From a checkpoint of a small sound classifier.
Data: trained on tunes sung on syllables by a formant synthesiser, 39062 training examples.
Rows from block 9, named by matrix and row number. Rows with one number belong to one channel. Each number is 128 + 32 x the weight over its row's rms, rounded and kept within 0 to 255. All counts start at 0. Numbers have three digits each. After the name is the row's rms in percent of the matrix's.
# convs0: first width-11 conv, stride 2 (model.blocks.9.convs.0.weight, 192x160x11), inputs 104-111, a 11 kernel for each
# convs1: second width-11 conv (model.blocks.9.convs.1.weight, 192x192x11, transposed), outputs 104-111, a 11 kernel for each
convs0.76 101:210201189175155129089067046024000169167166162159149148148146156158156150144129126115117118118126130150171186194189183170149137128119127129132147150154163165174173173197187183169152134118116107088071117122122134140144136124104081057173175178167159153146140137110107
convs0.77 096:171174173164149137131118110106104135135128133131148158164164168165149157157163155163158154149145138188201198200184188183182181172160086096091101092104096087097097106191186194175179164168153154137142127124119118109100098087075062086182166144139132141148166178165172
convs0.78 100:182181186180183172166159153145138140141135135130127119113107109113144142138131127119117113114121125150151161173185195206214218216212138127118108092094094101114128134133136132132128128124124117106099112092088110134151164183193201192067087099110109119121123123115116
convs0.79 088:115105114117132126132123109109100129127139135148141146141144150148168163147135137134123132133140135123121115109114120124131141149160139154162159149133131138140150151122117121125135141127125099103093118157191199199189171154138120116184171161145128126109111094109091
convs0.80 097:154145133128125117101075059044038116108105103102110111113115113117118121118125128137141143148151154091109120130128120118098113107124088098111118131133144144141137136177173165150138121106094105102093143147149143128118118115129148156102106119121130132129121124120135
convs0.81 097:100111128137147151148143137125123123118125130131138132134123123114157158159156147143134130121115101164164156147136125114109103097094104109119121128130128120114112118096121158182194205210213215211212132127134142152148162166177144123096085086081086085088117136145155
convs0.82 098:127135136131126114105096093103117163168173172169167164160153146145163161164161161157151147146146148131121115114133153169175181184185142136134133134133133136145158172151162164167166167162166161166161177162166176176174175184191192190120123114104096092093094092092085
convs0.83 099:098103114118125134135140142149150141139143145146151158160164164167154152149145144138138132130124119063074067069061059048039028017001162155152147141138130120117115113128137141149146151154162172185193061058047046030016016018027030045102115129133137137137135138142137
convs0.84 089:105116131130134124119100097084085122118131130133132137136141144150163166155161158161159160160168170105111108121126140153161169165159121137138142143135131133136143143139135135133136127117110096094082084111129140150163172178173168163199191177154127112096112109117103
convs0.85 098:124125130125122103097090077063062128124113106100095097095100105102154152149139139130129122123127129076090101116126139145149151149147116126134137131134130126128127130039057061082114141147149142127107130132143150149150144139122112118141142156161172180188187192187194
convs0.86 146:127133141143144141136126121118117153154162161166163161161161169171156156149147150148150153158161159124122115119121122125132139138140137147158160163156149143142146145111113120128137138134131123122112106124137149157164172167152132125163159150133116108103122116131118
convs0.87 096:101099104101096084078083073077062134136139134130122124104092081084095103107115115114111104082071056063077101113129135149146145126119146149144146142132121116101090086142144144142141157154158147143142136147162170165169158159143129139247221197179157149142146144150138
convs0.88 100:117123121126132139138136139138141151150149151148146139138139137136136135132138134128124121120120122189184176165153147145156156165164120123123127127125121126126128129114118127138142149150157160170175195190177164153163172187198205217106092110131151165171156161142150
convs0.89 093:158137121107093079076078090094097139142146146147146140128125113112140142142137133122119107106101100127125130142150154159154155143141143145147153154158157163161158159146135138139139152138141131129129105111120130143160174178181180189140143173193211224228207205154157
convs0.90 097:090088085076074076076093088104099153151151148142135130128120120114145148144143141138131133125121113083086092095107108114116123129133132128130131133130134127122114113153158156150149150153156149141145088113134145156168160145139131122237215188167150141133135133137134
convs0.91 094:057060068069079087105123144157173113117117127135135139142143145150134135137135143138138146145149154166142127116113113105099095106101086068053041027041047074073086092077071089096124134157167179193205193173162155151143125106090089090066061050055049058039039043066070
convs0.92 099:175172167160152143149145145133136122113098095088098104114121124127116120130136147157166169173171174097103116123136142152156164169176135135136136137138140139141139139070065073072068062059046038029026135139139148151157146136118119130086093107115118124133135139142147
convs0.93 098:153159164170173173175173172169165145151151157159156165160163153158099104108108117111127123126119123150154161141128120112106095092088109110113109111113118126134137134158172179184180174157148133125109095098108097085074078083071057032134134141132120094077077066079095
convs0.94 099:073057046025023023045059079089099148146141137132140144155157162161151151149149151154154151151150147192197193194193196196186167145123119116121114120118123126137141144064056051036032029044049058046045170166160160157149138130114117122080098107125143145147126121092092
convs0.95 098:147149150150155151154140150145151119126128140135139140150158169173132141147150147139136138142140137122122121124129136143140141141140065075075068084103131136160152155146154154152141122113110108114115124139144146143143140139135131136122123143132141139150159148153131
convs0.96 092:187191190185181165144124117097087127136138141137132124120108103100128130130126117109108104105112120178190184175163165163172178184179134126124116106106108111116109108131134128125112104092087071085083162151157157158171179184178173168127136160173183191190156149118112
convs0.97 093:085079078074082081084080081080075110106100094086085082092102123130148139128121124123121119129133134096089080084088095102111117117117139132133129131130130130129124124098097088099107108102102097099084092104120132138143145153133120112179186191170146125118135128140133
convs0.98 114:116120131132136131128119114108102149151159158161158157160162170172160160153154155155155156159164165113115111118122125129135143142143133144154157158151144141143147148117113119125130127119119109110099103124142158170175179168149126116173172163141118109100122114133116
convs0.99 093:123132135148143142147156160166164095101106105120131150157164170172144145149148161169200211222224227149143136130119127134143145133133143143139118119116132133139135127161148143140139142136142147148145071082108119136138142154145140125168145122098098095098092095095071
convs0.100 095:115115102096096087080094089099098135124126119121116124127134136132094111124138152167178186186186173101102093101109111115114099070059111111112125130133139146149158167123114131133146148143141138140144105128133140141145154150151140130144159169176184190193185189176171
convs0.101 097:101104114097099110108122116124122130131149164167160151146133130119137146159164175166171165167163159158153148141142137135131124127130151159161154141128112101090089080108117103104094118137143153146139157151149135127113106088086092127092085085097102102108117130152154
convs0.102 147:124131138141145142136127120116115151151160159163161160160160168170152153149149148149149152155159157121120114118120119126131139137139141149161163166157151144143146146110114119128138140137135125125118104121137149157166173167151134125164161151135117111106124119134121
convs0.103 088:118123127130136131129120119120117148146157157162161163163166166158158159153155155160159160163170167126119112118122127136144153149151146150157152153143149142148155159115110116118123123118120109109093091107128152164171181169150134128170165162146121111097117106128110
convs0.104 093:069065065070077087096093078056056113127147156170172171166154149131149139138118115090085075063062063144147140144135120121120118115130134125114103103103112107113114131169155161152154153158138119089070134120099097106114129138149154162183176176160143134124140144154139
convs0.105 085:168175185182184176170161163158153151162163174173188184197200204196130132149149161161168171169169159124122113105108097124124143155164165158152132118089082065072062078117134158184203220232235241239237131133153155166157161148140136150185175175169157127093088076067062
convs0.106 097:166166155157146147136138138141142129132137136138136138139141143139105116115115111112110115117122115145146140129116105095097102100102128136134144138145135137132135131156154151156151157150154151156148160156155148144133119111115112108058065075085095108117144149170171
convs0.107 144:127134140142145139134126119116115153155162161165162160162163172174155154150149151149151153158162161122121115118121120127131140137138138148159162162155148142140145146112116122131142143137135125126117102120136149158167174168153135125164162152135118111107125119134120
convs0.108 111:138134146139146146149149143144149141141153152160158160163166172173143149154158157157157160160158155185175170161148128115098087078071103110124135142146144137134129126113107115116142149165160159154160131131130134131134128115099085077194183170155141128117117108114107
convs0.109 092:103110118112124130157169183183187146149145142151149150152150151158083085083082091106113124126125123114109110111115120121130125115104167162161159159161167173181182189155148156156151157166177186193198091130166181183180181175184191197126130137161164170175169153156138
convs0.110 100:128128133135136132127126134134139126123122125127126124125127130135150150154156159161163163165165169185178173170166168172171169166158144142141135137133136137141139146091094100109115117113109104101103089098100102106112110109102100096070080083088083074074076083082078
convs0.111 141:123130139141145138135124118115113153153161160165161160161161171172156155151150151150150155159163165120121116119120121125130138135138133143154156159150145139138144142116116124130139141135132122124113106125140152163170177169155134125163160149135116108103121115130116
convs0.112 107:081093098106121123121118115113101122129136149151153140139130132135127135137147159150153147146141144056063065069069075075068057060064134128131139152155165164174170171101084069067077090100111127135140126152165191203210213217218223229152145140146144155158150152144127
convs0.113 096:080073074064092093111116124129131129120122113117109113112114120122172155154144146146143141143147149166175181185183175173155153148154127118108108111143152170170166162173166156148152155155162162152143193189187174165160148136121104102079088113142166186194164167127131
convs0.114 093:083085099099104103107099093083070151150160155155156158163164174169141142138141144142140142146147143131138129131128124127130139136137136145151148151138140135142147150106100103105107107093090073075060102124148163174174177163142122115155154155143117110098115103124102
convs0.115 098:046068060075141149166154152147150137132130133136149152160162161152097110106126122138137148142144136129142132122123135138130105092097157143130120100096078092095097110114118124100107123103103090094087158167165168158143115110086086068160141122117079087094094098103105
convs0.116 094:140124113106103100101096095086084106124140156173187201205211217215098118137155171179189192190191181110113108114114108106100113132145160160151152112118084094073076079131128125126130141152156173179185125130122127126128112092068065076207201203176160131103107096106097
convs0.117 095:071086098111119114116110100101098145150165160162157159157155163159118125125127125129122128127143137131122106106108107121135147153155096118128136130123114123120132128119117118108107105095101099115115090116137153170178180170149130119159152139124102090079098081092088
convs0.118 091:137146148143137128126130133137136106118133137140135130125120110106111131141153157163164163162160156167162164163161159152147145148147153156149140130116109107110116113181192191187177161148136137133138228193168140129133135140146165170188177177196207221223223216198191
convs0.119 092:081088092102094094090093083088076133122119113116119134140146138131076061055057063069078085084075067128140138146138143137129125114110151149150148154151159164171171169109107115105077067057058043050036097116127137140145135136129125123091122137152156147122105087096084
convs0.120 096:127130143150154149150147148143144148149155157156154147141132123110115124133136135135136133133138145172158145129121119127142154169178134133144147145143141144148144143163177176171157145131122123127140232204175150143141143155172189201094108121131149148145145124119104
convs0.121 088:075086058071096138164168162164178112123116148158184208203200180180081089085106112148142153145139139112121128140140148139152134131130100113102127135152130138129138144118120086109120172170179157151164068113121125127134146130119118122144126118116135137161175187195191
convs0.122 098:086104125133144134119105096101095128126123127126133133142145152151146148131127113109093084081080075164161155152152149142137129121111169166159162155143129133128132135093090122125135127119120121129119092106123132140146148142133117109132132145143142133140152166180185
convs0.123 094:149141122122114126123124130139137159145155139149138143151156158153187186187187182180176175167167160129137143152157163150142122117113148160138149132143135143138137132164162167157167149171162188184205138133143148157159157143144149152124125112126112117099089072081088
convs0.124 092:144156156163161158166162166161158079088080071077059074070096095110137130110113096104089095091095087121125126130133132126131120117104112126114142135152148159155156153163176185195205202210207202198183111126128131135133130126124133143215197205194183170145122105095093
convs0.125 086:086069069063070084094098111113118194181152145107113094118123142147185181165161144147137142134141140097104104101099100107111113116117106108131132158152163146149136142140125122126159162179170178173172140143147151149138130107094084079159184190172147125117126123153156
convs0.126 091:134123121115117115121121130129142165163162157152148142141144144146147147149145149145145143147144146115114118122126127127124126125125144139136131133131129123117116123138138134138144150155161162175180065072095108114123132137146151171199195190188189187181188179175165
convs0.127 097:170172153158121107079089088102092173185173177164160137125113114101182178174164149128106090087087089110120121120114112112103076060084159151153131113107118131145147139184195197190175160127111096102086076077085110125152154146128114102125129119117120117125109114109120
convs0.128 094:066063063079093108127141141141127150149157154155154153163164174172163162157155154154153157158168165166170173169161141135127132141152135126124127126140141153151162161067084077090063082061079074097091158170175179160133100072061071099157165159171166162138147133145131
convs0.129 098:127130118142141126111102095089083114127134151148148140137131131125163153147125114091090082089084093161160167168172165156136129127124076084096118138144138134131132138173174163163146143122132132138140164175178175165140119103080059048105090077078078086108119140146155
convs0.130 091:134142150159167173172176178183181140132129122119117124119121117116139134136126126125129129132129129132132133128124121129136144149141155159168174175166160156151150144135148154157152151155151149144150143140144145157154156160151147135103111120118108095090096121153169
convs0.131 097:178183181167131125107101100095090137147142151152158158164157155151087096110121140148166168174164160079095115125134134127119122158187122125134128138137149151157146141153148145137130140127113114112126140157163171170180173164127074074125130136138136135125126115110100
convs0.132 099:130138142150148147139131121121126064072058070080085110136154172194114111101101114113127137144150158088094096089085085072076072081081151157162169172169168170169171162081083083088084068065040046040061145148154155155147145141124106109046059069080083093107098096086070
convs0.133 094:161161154158152152151157162165170179177186186190192182176175171159185168164156152140130126125119119183176171163155147146135131127128131130116108106116134134147146168150147142147147150139136130129123153152146136119110099067073097131136133142142153140133121108111110
convs0.134 098:100105110115113111107105100093085161161161154148143141140142143146155156150146139137132130132132128151151147156163173182193198199202165164164160169167172178178177171145147144138138132127117105091088153160170175181187190180160145133155146121085066064056037039043038
convs0.135 092:119121115118116128139152159164163157155154149146146144145146142138147144146142139138137137134129127054046048043049047055051053063076152141135126122122120127128131131174174163162142141140157163171174000000004023048079100102107111127159156155159163169169167154162156
convs0.136 097:131132140140140143144139133133139120119116119121119123131136141143159159162158151148147143137134133234229220213206196187180172164157136133126127120120118121123127120111121129142142141139131109088082104108111121128137134137134143145140141143139138136135131121116108
convs0.137 100:077105099114111122129131137146164068105102130135159170166159157162079094090110097122117130130131131097111101108114119103110111121124078112105129133145144144143147148132148142153134153148159156163176086108123131135137124118104112115094090106107124135144154158159151
convs0.138 096:098107117115130133138148143149146107105116121136143154158165165168129133133137141142141139133129123064069061059069081099107110094092165161155151146145136131124125119162153158163176184185173157143127119141174186190181164124120118116211201199194196199183189170185175
convs0.139 141:125130138140143140134125119115113151152161160164163161163165173175157156150151151153153155160164164120119114117120121126132139138139136145158160162153147142138143144114116123130137138133131122121112103120137150159170177169155136126168165155137119112107127120135122
convs0.140 095:110095088084094094108122124115109095089093102113124130133132128120120125138147157158154156154151146194190185170156144133124121133139111121131140126127118120122125128129133128115100084079096107110111222204184156121099094108133160166108105106118138153162167161143133
convs0.141 096:074082094113109115137148152163179096098103117110144159169179171184107115118128129151148162154165162092118131151153150137122093112109094095089115133133144143146147160124134133140138151153166164162168079110134159152153143147125114101137125138123135132140162172180173
convs0.142 091:090091082082093099104124127135133142132140140136140125118106101100127119119122126129116106111111114175169156148139123117104092082083128127115121121131141156173176178126131120124117112108110115115123120133138145145131126111103112125168178173167148127128130127104104
convs0.143 107:094100103104105109098095096092085151160156164165161156135122109094109109098099085081066048034027026128126139140148148149148149152148164166170163156149144138130109103143148135134127130132128119122132097103107118131137138127118111107109095089099111116125113122119131
convs0.144 100:173169169169176178177169161143125112114119132133132137139143147146158157152149143138131126128122121062073082102119133145155164160169134139147149164170174173167162152172175168165160148137120097081062120131142146151140141146160153131083088096106114126141152155152155
convs0.145 151:129135143143145141137128121119117151152160159162158158158159166169156155149147148148149154158161160123122117120122123126133138138140141150159162163155150144141144145114114122132141142139136127127116106123137148158165172167153135127164161149132118109105123116130118
convs0.146 107:190184177176171170161160155155152126119121120127130131135138137140138137129131130132135134136140138092098101105107115116114107101092138135122120112116112111113110117172170170168176174174165157150145163161143107088076065065077088088100103119117121120126134142158150
convs0.147 093:179170159149136135121127117121115135124122109106098093092089086085142111096064062049054055069075076119126130137143147144136122105095143151148158159166166176181193199163156158152152138136127131123114120123130136138141135116112101110124118112112109110107118118113114
convs0.148 096:141131125119118125132139147153152133135135135137138143140142146149138139141144148150154150154153156122134138134124108099093091092093156150145139142137137133133131132132121119124131136145149153160162073093108116115119127128131142154207185177170172171170166159159150
convs0.149 112:192187181175169164158149149143143119117118118120123125132137143147141137143142143143148149151155159140145151155157159158161165169172131133135131133135129126130129129128132134130130122122114113106104101108113111108111103100101107114025037046063075085101107115118126
convs1.76 130:113115117119125134137137136136135116111109110114113105094100117130120115115114108099083090114124131146177194200189173167174176152116149119115127128127137140135124122184173170171160142145163158155149125125137154166170171161149147151158149139136121096088101117118108
convs1.77 106:111123139146150150147144141137141148171175170165162156153141118097170188197161123114124132130123101104061047064081082091098114122119130131131137137118111110111112108080092110124114081068060057048027141138148144137134136125124129141087104127136152169179174157143144
convs1.78 106:197182172163154150141140141147159124116104095088081080091122135135142144148153158166168170169167174083096112127132121110097063029017150164170163147139131123119122133162153153156158163159154147141152226202181160147143147145148152137128127124120101086084097123137136
convs1.79 083:108121125119124133129134144133104181188166153128134145124124108116102109144138136114125130112083095167159169172159150148130139166154130124126092093095110127110102091076071103144135113125143153141122171149147146174158169165144129115152144146122100096116130154130142
convs1.80 107:118136146148142137138138140140148102110104105116138145138143149149076100104096100110117110092089098164161138114119143158159163158140109109112111121128119122137139139221196175167151138126128136147138166154137126119117125132126122131088082069065063082074070079098100
convs1.81 108:104106110112110107101084064043017155149142138131126125128120101089147155153148147131119152166159155145155157158149142144137114102102106093091094100107116121138148141141140160177181176181197196191191123136138143141126120124120100076119118116113119126137155164170190
convs1.82 101:071086095106111118119115112106099056076091112125141155162168169164102129161164150145141139141142149096095101111111095072052042040026131122118123132148156149143138135000002029057072081083086093097087233208184162148141133128127126121117124126124119120127138151163170
convs1.83 102:000000003038060070065042008000000171172168163155149150150150159164115127143147155166172172165155144105113119118110100089082085098112146141133137143146149146138126118118117112108107110118124128127123164165160158159162164165163160148140136133133130125122118124140154
convs1.84 086:101102106106109117121128128127132122122116111112115123130139141142062071086081101115114107115115099166151138141137137140133125130142149150142122111110108104106109120122130143150144132118120135140149087104125129147147149147144147146082082084098115133135147167180180
convs1.85 107:144147150152154157159161161163168141136122118115109104102103088065147123102093075070074083085082083091087093107119132147141127122120145135138147153146144143140128118089088090093096105118135155181212190178167157152143136143157165162173170164150131104098095099089072
convs1.86 014:172176174175163156156158176178181163168151150151141158143153149156114121142163150125128142145158155107104101110084057050031042038047130120119115087114111131111112105109111091094107107101089103093111142147133140150135149150163169165131136134142150181164164125113093
convs1.87 107:066077090099098097092083071053038142141135134136138134132134139150123110117126136157164158144137146164174172153129124121114112106081153131120128143159170165144142148029060084095107124143150158154112144151154155161166168165169161135081094102094092093099100106099095
convs1.88 100:010052079100117125125107077045007025056087104118131142145143126099119138154153132120125121111100104094083081087091080057055065085102130108097109121132140151145142148004037058070085088088096097081037216199187170166163158144134125107130133133131126122121126143155165
convs1.89 097:083104114112105098092094085073066000000005035037031041057065063049109109119125121099096115124140149127125106088082075074077070080097143131110111142162174179176167159191179156149151152142137141160185084109091067038046064073061033014187182169175168154155151148149159
convs1.90 108:150149150151152151154157157161166166160156150141130120103093086081128133133132127131136141131118116098096093089090094098103105102095174170153126116110102095094097099062082092111125137144136134136118104099097099108120135147157162159143134126119118113112111113115112
convs1.91 102:147147148148145141137134126118112146145143136137134136138138137138101111128135127126140148152152149172172155133118107093087078065044097113121129135132124118122125124170163160165171164149143147146139153148139129120121124120102073047105102113139164185191187182184191
convs1.92 106:198186182181180177176175175182198127143154155145141143131109095081101110119124139170174170166167173081111125130129121114108096094080127135143147147141131120121115118218174140121101092102122142157176227199173148124108101108126148172178164152143143148137118107098088
convs1.93 121:096118135136130125119101080062048105123135136138142126110108114123132129124128143170186188179173164140134118104089075075069056041020148166172173170161135107100113127168166166161152139130128125120120150145147145143139135134140145138128132136151166168155140135140143
convs1.94 102:207188179173168162157155151151157185174163154147135126115111122142092097108115125140135114106097091118141151152148135122112104103096090085097111112102111125129125118107105110117095070068089109126141223195174157147138128114108116132148156160159161156145139137129122
convs1.95 120:143141138137144149150148145139129143136130124118117122121125134144090100098082109132155156140119116168169176179165140129142136109101189170164155119053048059054066115132127125138152174184191188186180166154138131134146143130123136141116120127135148153148164165144132
convs1.96 105:014041061071082088088092094088077000000000000000000000030043042021143155160146136137148167175175169070063059065074081077077068066074156173176176168159143132132136139163137119118127132134137142144156029043043042058087102098095091079158148140135127121116113124135141
convs1.97 100:149143137130127124124124122119106182180172156149140134135136136130098129154162152133122115097078073150123100083073072077082086092098074086094098097097103113117108103102117132145153164176185188191196178164141123113110110107103108114164162158147125118123114097107104
convs1.98 023:139128124121129122122125121123124091103099113112121119127141137146147154151130125128118116121112100129125120109126134121122125145158075083122132134131128119115094079146141148154158161150163160178180150144138135123119127145148142145134129110107109120138139131102106
convs1.99 110:151158157146138141146147143135129171173173163142126130136125116100085107125139150153165162164155145196190183173172153138137128107075106105115134133120141148140120118160148158153146140128124112097119159170164152134140138115097090087104109117134166180173183191195199
convs1.100 108:103111112112111114117114102091082102102093088081076084089088101106160129136152168181174139091056041136127115092081084078077085084084138090062062058059080102119137148150143139142138133131141145152158105123140140122101101098094090082089080073084091087076102126124107
convs1.101 103:000003028037045050053052050047025097115116113112126127123113103089095122134122109114096087084087096164161167175186188174159131104083102120134143172183139125126114108185181173164157153158164168179198085102116108084076062055041039039152134121110108114125142148143143
convs1.102 013:194201174178154154174157165175187161151161160140152165163182180189138134137136140159148136124127114106066051052054068069075066074087132146130132129105085073060070067120112113115132116120113131113109133108115109116093106116121141137200183155135144165183178169148111
convs1.103 042:138134127134131140136131128133127133166156165147115132108096115135110150171169165178160153164127133121119114103100114135127114103091182157104104126139159153153154176142109101092084063068060080096109142141110119117123152169184186169137150132095096069089105091094088
convs1.104 111:132135138138134128130133131128129129116108110116109103112123147165096118121101106126109101128162156117135156152153167152125129145154150157164167166165152129089053044159139126120125134128120128134136133111098104119136141146151139115133148137112108115120117114121147
convs1.105 107:150156159157153152154149143143138151139129117110108112122121112108125127126106094089093116135129119157151135116101090068078098097084102103107117138149157155140135131174159146140130104094111131128122129132131135135150169179169151133119122125129142161174171169173183
convs1.106 110:090105118128133136133128120108095091101119136145140133119119124136127124127120126139140143138134142083083081076069069060054055055039150152151151151159158165172179174170152138122120123136149155153141054086123151157136112104121127101155146137126114108104109126135144
convs1.107 014:146151160156165161151157143147165151144151147150142159141154145157131138159167161139121110120104080073056040049069073070079054053049161148117104102081086096119105113115123120105125122121110105123123103104090099093085093102110106106126136145127115117121137144125140
convs1.108 105:220204190175166154147147146144146182175166158157158159161163161159083090116143147146126123126133158187202203190166152145139135129125143140141136142139129128137146149000014047079103117122125136144144153153146135123118114116117118123136118109114116116128148169174175
convs1.109 100:145151148137131125128124120116112130151163160159163171177171161149157131135164152127125132136142138125106080043037042056063069090120128127132137151156160170173158155145150126106099093093104128124098111140138119091085091099102093083142125117122129133140138146150144
convs1.110 097:202185175167163158155151151157168169158149145139129116099091090100126120127142161177175164162160173121136145146141132118101084067046140126125130136136139142141141143136137136135133130128133137134137243214181151126113104093094106125157156156156152140129120115110113
convs1.111 015:182175173183171169168166185192181153153158157164176179170187184188118128119133145139112114128138155146152154157132117116101110117147071069077090096121124136134137152148155150155154170169177187173195137130126136136130130134146146148101118136137140141151150157133133
convs1.112 096:140143150147133126129135135133128119116119123119120142163174183177132123130140134120116101104119129143086052028046085082090120115103117132145145158160138109131147135155143139132121112105113117113109079087112141141134147145129113105060056057083116139159161162164162
convs1.113 102:169161151145140136135137137134130183180175173165157141132127119105126116114121116130128111109135148123128139158171182173151122101081117124144145132102098126155174190181169153142138145158178180171168173158136116110112113115124127118096118146172175160156167172160154
convs1.114 063:121118108105110109116113117118102156134118110120125114088080078106120106088082090105128117114101110105083093085077097126133137137141093101148160164179139122113094078158143157186201208207201184173188107099095098102101119140156148142100109105101122106108107115120139
convs1.115 102:034049066073088117144162160150156074069093102101117134142129126141130123114116126141123110143145122074063039060080050054073086073077110119114113114120081118158170157119150170176176165130126117107099160179199182153153154142124126124072097113120131132114105102102084
convs1.116 105:140144145142137138136130120111098154153142131123130146155162165163152162169161155161171175175165153154165176177172155149151154141106135120097094107122121125125117115132125130140148149157156145132132119123115110108109119118110116115116106105132165192196190186198216
convs1.117 098:130106087079079085092100101096088173161165176181179175181185186188158154167137135148149137122115072078069077078065066074070069074092113096095104121118099107093083084135131133130118112124144155164170100095109111112117129155169173157126120108092111139156170164149125
convs1.118 105:065080092098102107112114105094080054085121126136143142138133114079106143150139125128145134120109106048059078092113110116121120129128133161170163147131118120128132129041055068090122116105097086079065015040070087110122114101089087098118125133134133130126133143149154
convs1.119 113:151152152150145141141140142140143165165154141132114099097099112124143135149168162157151148146137117107097109137166158136142143129116125100085073075073085134179202198140137134137135123124133143145142139147155152137129130115093079077080078059058039035041038032005000
convs1.120 111:071083096105107111116116105090075046064080099113132143162164155141088122136132121125138134128123127105107117131132112094096111111099117124128132139138131129135141143066080078081097101094090096090044041051067084114126120111088061029139135135140143149144141153167184
convs1.121 138:135120100078082113131135138144157137115130116095117123125133136137152143143127122155161155153143116001007004001012000023088109117136130137141144145148147156149125098125139135134146138121126132131135100103130109096119144140127118105083098119139143152141113089117113
convs1.122 103:081081086088082077067055042026000089088091090106117127138145144136166164163128115096088098092100108091112124128135156182202206190175137135135146158157130157160144137066071083104123130139147149150145121135124110108098080071073075061098086082096104131146139137145156
convs1.123 103:189179169154141140143135124112099131122117116120133148156159155154140144155162167180161115092086093111079076087104098103116109093093130111095089087101140174183184198148127106096103120140157148132122122119115108113123132130127129127059084122153173189199204204204197
convs1.124 106:114120127130131132135128116109099137152166168167173177177176173171167153152156147150168171149125113136146158157159170158138137141150172169164150133117093091124163182154141131133140132126142147150147196176150136142140123099096094070126138145136126104088085077069071
convs1.125 111:142144145146145139135132129123119137138140136133135137136127126126127122121118114123132142152156162151150142145142129112110116117114084058038028052064058062085106111206186167154137115110139174176168156146144138132127120118112111112131128113089070055044031026031034
convs1.126 098:114120128132137140143143140138134112127143146146143136120109107111156163168165161165172169164163173079087092090086073062064068073060153136129135144152164172174166158000027043045052063080094095092071166166158151144141138139145150149119128134133131127128130138145149
convs1.127 111:095101104104111119125127134140144179175173170165159145134141147159118112123118110108106093103120117130115112156180167163165162153123114114132136109070087111104093118210201184160149163186210225237238102103114125140151147137138158158101126148161154140129137148142103
convs1.128 109:146153155155153153153151148148150145154158156159157154150149152147093089096100103117130138129120117093104107106108104086076079070059096082072076090106128144149144140139137139142138125114114123128125133144141137125117114109104107111155149137134125115104102118137141
convs1.129 108:038080104118121124130128117105076061086105112113121136150170189193083117129117106099102101107111106144151162170177176191218219200164062089107114122115068083100098106226190163150139127128135133126109060081106124130129123118122114085143138129139153153149152145130131
convs1.130 090:000000008029042053059056038000000105112113114122128133136133119105132129131127135149156148141128127137132128128123116104090065041027148140136137145139130126127135139144150154155154156153155153162168203188171158153154153149152153150120127136142136124116110109113111
convs1.131 111:158163165163160167169171175182184128139138135132144150141138151169122133147147138157152125111125151140141144164165129132160166136087145129116124125093039048062062077166161161159155141132125104091102135136141137126126132129134150172078100117150163153146168190222232
convs1.132 113:123114110114121121116110100086068147142147142131121115103090075071081109121121131129127134143145136193170155148136129119104087086095125114097083081096102097087087106110106104108112121133135132128129131123122116118123123116107101082123123122112102094108134136128119
convs1.133 106:177169161154151152156158159158159130123120118121125130126115107112135153169152130133135121092083089163154138114082067082109126129122145107087086112148175201215225236128108106130154160159160142123106156154155153157168168155139134138118125140159147145144140138143160
convs1.134 106:132137142142145146145146147144141131129132133129126113107122130133061070087102110117118117121139147177164160171178175159139124117104102118142158158140124113113129146147143142138140143144141130119116136138148148143137126123127130135123116112104091081072064060067081
convs1.135 086:111126139148150154153153147143130123111110115116110109106098104120126139158167162152146144141133133134134127122114115114108104104102131133145155150129117124133132145105120127127117106097109107101074054067074074084105117111118129119170154141138140145160167170161162
convs1.136 094:218197181171161157151148145150158165149137130128128125124122120125138118096099110108108098081084115139151160163166164145121112120127119113116122128125124135145143141071079094099095094094098084074074248220190161141129123116099089085157156150150143138143133121118129
convs1.137 163:130115094049023087125137138140145134115123112084115145151150140123151140137124120149162158158156142010005004001008000010052079079100121126130135139147154159153140121125135132132133138137137136129122082080105101098120154168164149118092100116128130139134120103131116
convs1.138 106:024061094115125129131125110093071119101093093097095095097107098098103101102111125143143135137135142171184173154148151154145143131117114121127133135117106105104101103081091104127142134130123132137126028060066078096116135146153139114100087086093096092090095114129149
convs1.139 013:154163169154164150144155164181164158150157157134136136147157163172100088102098106103088101110102068107125145135141137100065079100133082080094109109081092089102105124107111121133145131132158141160150079100099095112110121114133129130255252241228200192189200201198188
convs1.140 096:065072085092098109119124122120113056057065070079088098103074053017140157162136103127167158132107099134133139148151143139131130131107115143142138145150135124145158159147160169180183182181182188201216021029038051067088094085083075071159155141122121110094091107127142
convs1.141 150:111104088050017076136142135127132114120147136088122153156158142099155142135125123154191180163157143027017011014036008012064090087104121124130133133119119146153148140119132131133127118132132137127117099122150139123131162168160154129057061102126128138128100082116111
convs1.142 113:149148148142134129136140145152158164161156154156159157146142142147072085097114127160167142117105104132123119128137134136141146150142199183151124109102102125141149156181177174164153154175191193177166137143136134135144153150141136137071097122142148140118104097097089
convs1.143 112:150152150143132120116111108100094153162159152144138138144156172193155149131117103105108102094093097019061093105112126136150163170169130133118097087093096109122135148042070090094093089092094078051000153152147136119106099102101093081127113107105097103107109112101085
convs1.144 107:052076099118124128130134136136129042071089101107110112109111117121097106104083065096114117112114117135168177164138137157171177173167119110099091085075088109130141148136135130122116102092093094077041183185179160140121111094096118133089088091095098100097099115127132
convs1.145 011:143155134139138132133143136155150147145152140159137150139131147151133118105083111123117104119118108088066075057066049052056044056064104104095086110107111125112100093125122112139131144135130155137145137138142150161150155176168170173211215233192180181163152116067075
convs1.146 124:059081099113120127129125116104089068079092115130131121110105101102135141141136134140141143140143147099098097091086085081074062051037138153166172169159145134127126132174142123115116122132145152152151089104102103104110114118135145129152142135133137139142143147145140
convs1.147 107:133133133137136137136137132130122162150136134132124117113121128136132139153173181186181171166159150153141128124119115108114135142133244200143094092123168203221233244188158136128127123123119113115110112111120138154167172173167158153079089102110113114111108105108113
convs1.148 103:102114122129138145151150145143139098111120128131131128123113108109138141141133129135143143137133145088095101103099091078077086091074149140144160166161161163159151144000013033042048051065078085095101158161154148142139142146152156155142145148147142133132136142144143
convs1.149 109:213199187177167160154148142143149124122118114107104100087077075066130138135134145160169167159152151114129136139135124109102090079062132128129130125123123126127129140217178149130113103103113128141150223193164141117103096094087086091157150139133134131123118122121114